A small image classifier, trained from scratch.
Training: muon at rate 0.0055, held-out accuracy 77%.
Rows from block 7, named by matrix and row number. Rows with one number belong to one attention dimension. Each number is 200 + 30 x the weight over its row's rms, rounded and kept within 0 to 999. All counts start at 0. After the name is the row's rms in percent of the matrix's.
# v: attention value (model.blocks.7.attn.v.weight, 320x320), inputs 107-213
# proj: attention output (model.blocks.7.attn.proj.weight, 320x320, transposed), outputs 107-213
v.287,105,219,198,201,233,152,209,167,255,229,200,243,204,208,226,229,169,156,147,230,205,204,225,147,240,247,229,259,217,219,168,210,201,219,214,210,145,219,235,206,232,223,258,181,230,205,190,193,220,252,187,205,201,229,211,160,186,232,236,146,193,200,215,163,163,251,224,248,233,182,233,148,157,228,185,246,206,150,212,206,167,234,202,202,195,210,190,176,208,189,176,146,216,194,195,205,183,175,203,119,233,201,190,195,216,160,208,118
proj.287,098,156,202,207,166,215,213,274,222,222,161,226,242,197,187,187,215,185,207,214,203,200,210,200,163,183,218,198,227,218,205,230,177,182,200,191,226,216,208,177,156,170,207,147,190,227,157,222,165,165,203,193,194,239,215,220,202,186,218,200,189,182,191,168,195,149,166,169,211,207,207,187,154,250,200,168,211,154,192,177,190,247,224,234,175,197,176,223,217,170,216,208,241,218,214,207,243,170,185,191,204,134,213,229,186,214,237,229
v.288,100,229,217,183,185,173,192,251,211,222,188,190,186,180,235,193,226,205,156,231,220,188,217,185,179,210,225,178,187,201,160,161,229,185,203,167,206,170,215,177,182,220,222,125,216,196,183,147,171,247,197,199,266,225,199,141,212,245,143,184,241,182,218,217,202,200,188,219,203,219,144,218,169,227,191,198,178,229,159,177,254,162,138,243,188,207,212,243,194,172,260,166,212,206,254,180,220,199,258,171,180,228,191,226,177,174,181,208
proj.288,095,154,216,199,165,250,198,182,238,150,180,143,237,175,182,191,163,129,190,259,213,185,182,207,156,232,206,225,227,145,182,151,176,236,140,258,178,213,219,222,180,160,193,197,190,221,156,177,268,238,216,206,180,207,247,176,241,185,219,195,203,174,214,218,201,172,221,247,195,197,225,210,200,179,199,204,198,228,224,218,218,202,245,204,175,198,144,239,202,206,218,206,215,188,173,192,162,249,206,206,228,188,166,236,186,228,252,180
v.289,102,141,252,186,204,214,227,181,166,191,230,247,175,186,191,195,228,214,196,136,243,190,176,185,238,202,161,212,221,182,187,206,172,230,179,241,196,204,207,167,192,209,181,195,218,250,241,197,213,253,216,170,210,203,181,127,218,183,176,185,242,194,218,127,215,190,178,256,194,212,185,217,229,175,281,213,210,191,153,197,172,271,202,272,198,207,147,128,218,212,166,181,186,155,251,195,232,170,218,183,250,226,211,211,207,199,155,201
proj.289,095,211,187,228,219,255,207,225,145,223,169,162,184,158,191,246,238,180,169,229,208,224,210,260,232,133,226,190,148,176,193,165,204,211,172,228,259,209,237,187,157,173,211,180,234,183,224,238,221,150,162,231,138,223,143,212,166,184,197,210,192,207,272,250,197,267,213,213,202,218,205,215,221,199,165,177,198,165,161,184,208,224,197,244,168,177,256,213,209,246,264,194,206,229,207,206,184,202,151,227,144,215,200,173,164,206,156,226
v.290,099,217,219,204,191,205,195,238,251,153,201,219,191,209,257,219,186,235,170,208,196,108,219,233,218,185,151,206,210,215,225,248,246,176,160,223,241,158,177,265,129,217,207,223,193,233,159,193,230,203,172,220,141,195,229,234,186,206,208,205,197,201,169,202,213,182,186,204,233,229,241,180,210,154,226,245,246,218,191,207,199,150,236,179,220,226,279,215,190,202,196,168,157,170,234,201,197,175,200,157,195,252,223,185,224,257,168,193
proj.290,098,189,190,198,207,222,177,233,179,235,195,229,161,164,179,182,237,209,220,169,172,197,182,185,253,199,219,207,178,193,234,198,212,196,241,260,212,163,197,202,187,191,182,252,184,248,218,203,172,164,205,231,147,237,152,163,203,173,163,171,154,204,193,247,161,200,186,157,139,196,164,227,150,241,149,219,235,163,206,178,227,86,136,190,158,205,228,198,176,224,197,185,230,175,162,165,181,194,219,196,233,221,190,251,169,174,211,201
v.291,104,193,178,188,232,207,220,227,202,199,234,214,225,216,197,175,218,157,201,225,206,205,196,167,229,190,223,211,227,206,206,225,174,231,167,183,168,189,199,215,224,190,251,172,212,223,136,195,179,191,181,200,165,177,196,284,186,215,177,174,271,194,191,169,214,169,173,165,191,201,199,169,134,163,215,169,195,202,249,170,234,212,183,209,225,214,187,225,183,242,191,158,226,206,133,207,265,188,193,195,196,173,188,269,214,203,223,220
proj.291,098,189,226,244,201,145,197,166,218,186,235,181,239,142,200,220,230,162,172,213,175,211,189,165,183,177,188,198,194,201,167,215,201,143,156,184,70,210,180,178,243,217,122,215,191,208,177,228,173,212,214,205,214,167,213,208,154,218,186,177,204,173,207,212,168,194,194,246,244,190,258,172,149,191,167,199,151,223,190,172,147,211,195,253,273,191,189,229,163,184,194,226,170,199,208,168,140,180,226,191,220,199,221,218,212,197,220,229
v.292,097,236,215,204,186,210,217,138,223,178,159,209,185,226,225,197,176,243,214,232,175,224,231,198,197,184,204,225,206,165,194,228,190,155,194,224,229,180,159,200,205,182,177,194,189,272,197,200,175,189,182,272,140,193,193,217,224,148,209,202,176,214,197,173,204,188,178,104,235,177,245,251,179,177,180,106,164,198,174,217,180,176,187,199,233,199,170,188,215,161,171,175,233,192,198,201,200,174,238,169,174,162,239,98,151,242,194,246
proj.292,099,181,177,205,286,206,192,215,185,220,192,180,176,202,188,203,184,159,205,200,163,186,156,230,162,189,206,168,268,222,191,210,191,230,238,207,227,146,200,243,218,195,202,176,152,207,180,209,185,230,244,205,182,136,234,196,174,191,206,214,224,213,247,249,197,223,214,188,174,176,205,212,222,154,168,224,219,218,160,200,171,187,264,201,180,232,172,220,142,233,198,200,249,215,157,175,226,193,159,137,210,212,213,226,168,219,212,213
v.293,104,214,177,170,171,229,224,148,230,225,120,202,212,180,170,226,208,162,195,232,164,197,220,165,242,174,194,163,217,186,226,197,204,231,227,160,190,178,127,205,185,216,141,200,197,191,186,215,199,225,222,152,225,202,189,204,190,198,181,196,201,203,139,230,166,193,201,192,208,220,195,147,198,192,185,190,157,191,233,223,211,227,181,228,202,189,190,185,220,176,204,159,189,206,170,193,244,193,254,248,251,214,162,283,245,209,154,225
proj.293,099,151,202,232,227,105,202,239,262,226,147,176,202,164,170,208,204,215,217,165,224,199,181,201,193,187,223,158,197,176,148,243,179,267,217,171,144,216,206,201,192,219,191,190,250,248,179,229,229,195,201,221,197,179,188,169,181,174,241,165,153,184,229,213,201,183,186,185,263,200,207,225,188,143,191,185,204,241,174,181,200,204,177,201,203,145,229,250,180,235,237,237,258,175,181,244,218,235,186,187,221,150,225,199,176,181,140,200
v.294,102,167,173,249,226,187,210,186,225,219,199,232,190,228,206,211,179,197,181,232,257,231,260,203,206,231,204,196,258,227,208,229,197,212,212,224,239,203,178,175,168,255,230,228,229,206,247,210,213,136,219,228,198,232,156,173,226,271,220,251,196,178,191,177,178,151,174,214,197,215,101,161,183,234,194,201,201,228,231,208,257,181,207,243,220,209,192,234,180,175,220,194,218,196,177,163,202,210,176,161,164,229,212,224,117,172,235,248
proj.294,104,202,215,228,171,216,195,199,249,193,174,176,225,258,199,158,226,180,279,193,219,203,225,190,168,202,223,248,240,213,187,226,210,256,213,180,248,219,231,208,232,209,155,200,229,168,163,157,255,168,222,217,237,223,190,205,209,227,229,177,215,212,148,180,168,196,246,200,190,173,186,197,183,223,226,197,195,183,248,155,205,226,185,184,182,214,193,181,235,136,202,218,211,140,207,227,161,182,237,185,221,187,169,227,199,226,199,215
v.295,101,203,209,210,233,155,209,194,251,229,201,244,224,169,175,253,230,198,215,193,204,187,127,236,191,174,212,211,198,204,157,194,218,123,187,200,216,248,140,135,172,203,183,202,196,223,214,201,166,230,260,193,207,201,218,216,177,215,230,119,180,259,258,193,176,171,144,195,180,239,149,236,215,210,198,213,189,218,238,205,191,159,215,213,234,252,169,197,227,213,247,129,161,229,188,190,187,231,171,192,212,201,220,159,197,185,187,156
proj.295,099,176,160,222,215,192,202,179,165,237,205,201,247,188,175,159,217,233,248,148,147,261,208,196,218,164,193,202,193,213,181,255,191,242,204,159,238,153,175,216,231,204,213,185,216,251,149,149,199,188,221,177,210,234,185,142,218,200,231,191,175,202,209,214,247,165,160,183,117,264,165,172,210,186,200,190,203,212,169,235,155,216,230,215,153,191,198,247,187,170,199,160,228,176,204,204,153,157,214,257,230,223,171,198,195,222,152,175
v.296,103,238,212,208,190,204,208,201,170,221,161,145,167,200,228,209,233,158,186,194,179,245,201,202,170,178,185,212,129,247,194,183,212,211,259,194,212,178,150,131,218,171,104,162,189,233,200,206,223,197,262,212,156,186,212,161,232,159,234,170,222,213,206,172,259,176,190,196,160,185,169,213,235,206,222,161,224,186,169,229,185,201,201,173,188,183,187,179,202,224,175,172,208,237,236,257,173,265,239,204,124,192,172,205,146,166,194,211
proj.296,100,171,191,185,217,230,190,185,181,181,250,182,212,215,187,170,255,200,243,230,221,202,160,237,197,187,233,247,166,207,207,242,201,198,224,146,218,187,184,165,233,194,177,269,207,185,196,217,228,202,209,206,212,227,167,194,246,130,219,229,194,234,189,212,206,165,183,161,199,189,250,168,203,219,191,175,171,167,213,203,228,232,231,245,223,240,196,222,222,173,186,162,244,232,189,208,238,232,213,199,190,182,194,226,205,237,204,230
v.297,097,229,217,174,137,191,279,194,180,135,229,132,209,226,197,179,194,212,229,188,210,203,202,206,168,200,150,280,180,225,236,246,231,207,222,206,232,197,171,202,185,202,214,188,197,218,233,180,164,232,177,143,145,203,245,260,172,186,193,226,241,173,223,201,219,188,225,193,207,223,208,210,249,194,212,244,220,161,202,155,204,197,162,236,227,233,179,205,186,185,218,180,142,216,170,195,202,167,155,166,164,204,216,185,203,224,206,220
proj.297,101,214,190,201,199,176,227,151,195,178,236,186,229,184,138,227,212,214,174,235,207,209,172,198,207,205,201,186,251,238,202,240,197,168,223,169,200,203,215,212,227,182,154,225,180,224,184,175,233,201,225,222,220,167,246,169,189,177,158,214,153,202,198,209,210,119,203,173,201,222,236,173,224,137,208,214,237,207,214,216,156,158,173,168,161,194,199,209,178,195,187,223,144,180,190,225,252,184,249,248,144,212,202,209,170,202,227,218
v.298,108,192,215,203,180,264,157,207,179,238,214,199,259,224,182,200,124,224,172,159,217,178,202,238,194,160,197,223,182,235,191,223,212,206,209,208,256,220,225,251,162,212,194,201,192,273,212,213,181,173,214,214,205,238,202,175,200,200,146,182,193,166,176,250,235,217,193,176,170,283,239,194,232,195,179,145,243,226,148,199,250,209,194,210,240,172,242,202,210,172,155,221,204,237,168,195,245,200,192,152,200,215,196,196,191,219,208,189
proj.298,090,189,268,192,235,299,174,200,189,215,188,202,213,213,141,166,225,164,230,187,193,192,202,225,244,206,172,173,124,214,279,179,242,164,215,195,204,187,183,205,170,193,183,158,198,250,197,187,247,190,236,153,141,168,155,194,166,214,244,191,195,191,259,199,160,186,215,180,187,224,223,295,216,151,257,188,193,222,235,242,261,191,178,227,189,161,185,236,197,230,209,100,227,200,215,192,196,191,191,241,187,250,224,114,232,181,227,229
v.299,108,160,179,145,262,144,204,200,186,187,171,239,174,217,194,141,165,245,221,204,177,212,277,199,162,181,211,208,237,207,194,184,159,217,197,208,167,259,194,191,177,240,217,212,218,249,178,200,208,262,247,197,169,228,159,193,153,200,163,236,185,226,240,210,227,183,157,146,235,157,249,228,191,225,200,196,219,205,256,183,244,142,176,214,153,252,223,260,180,189,192,220,134,165,215,227,220,179,243,139,196,199,221,181,170,240,208,205
proj.299,102,177,223,155,137,223,204,200,238,223,203,137,271,188,194,184,193,236,144,193,177,231,228,232,188,121,208,233,162,215,189,173,254,162,147,215,265,176,173,180,174,138,216,158,205,156,225,199,142,213,211,176,233,210,189,238,177,159,227,159,189,206,216,179,201,140,191,233,204,211,208,253,184,195,213,174,198,205,217,170,218,140,196,178,208,186,228,230,203,211,228,182,203,189,201,153,197,228,196,216,132,239,222,175,189,181,174,270
v.300,094,181,252,233,231,224,244,165,205,156,144,262,223,213,196,137,161,218,165,190,231,224,204,210,193,209,198,171,211,172,202,223,171,204,258,232,204,229,187,197,219,182,204,193,197,222,212,191,210,167,240,270,276,195,193,170,184,235,189,244,213,182,172,180,201,201,202,233,198,200,166,196,267,192,199,203,197,228,216,200,196,208,116,214,182,150,176,222,252,136,204,233,239,169,135,186,247,175,170,180,133,184,192,155,168,184,220,198
proj.300,098,200,145,160,200,205,209,193,255,197,230,156,179,260,208,163,203,215,167,175,247,163,225,232,237,172,171,167,162,231,170,239,197,209,179,187,201,179,167,239,181,194,208,213,214,225,204,212,208,203,208,164,184,184,232,198,160,171,212,225,193,194,270,239,153,190,230,245,241,186,198,214,139,167,187,250,210,129,216,158,147,268,192,189,162,221,225,156,266,170,147,221,231,198,217,195,191,252,198,210,240,219,201,201,190,186,197,175
v.301,109,200,161,248,230,167,228,250,171,210,212,238,210,217,228,239,225,217,166,263,241,196,207,114,207,196,192,198,277,232,187,157,229,194,160,191,164,181,211,220,228,194,209,136,233,200,252,255,186,251,141,282,143,152,231,175,177,192,169,228,212,259,223,176,191,209,171,190,239,213,177,224,192,216,205,221,176,211,188,223,204,174,216,203,221,189,235,204,178,249,243,228,205,140,219,221,167,164,191,165,208,150,203,162,205,225,218,152
proj.301,101,212,261,229,211,164,216,132,199,174,255,192,162,221,120,202,244,203,209,201,279,220,188,216,159,165,131,194,227,226,141,216,165,185,159,191,201,250,175,204,220,262,164,237,214,177,194,221,181,173,185,271,155,204,178,213,205,213,228,168,203,222,183,158,175,221,209,238,162,171,153,206,211,192,211,184,206,211,207,232,165,197,223,214,208,241,230,183,224,169,175,179,241,220,225,231,173,160,214,228,244,206,151,197,195,194,243,191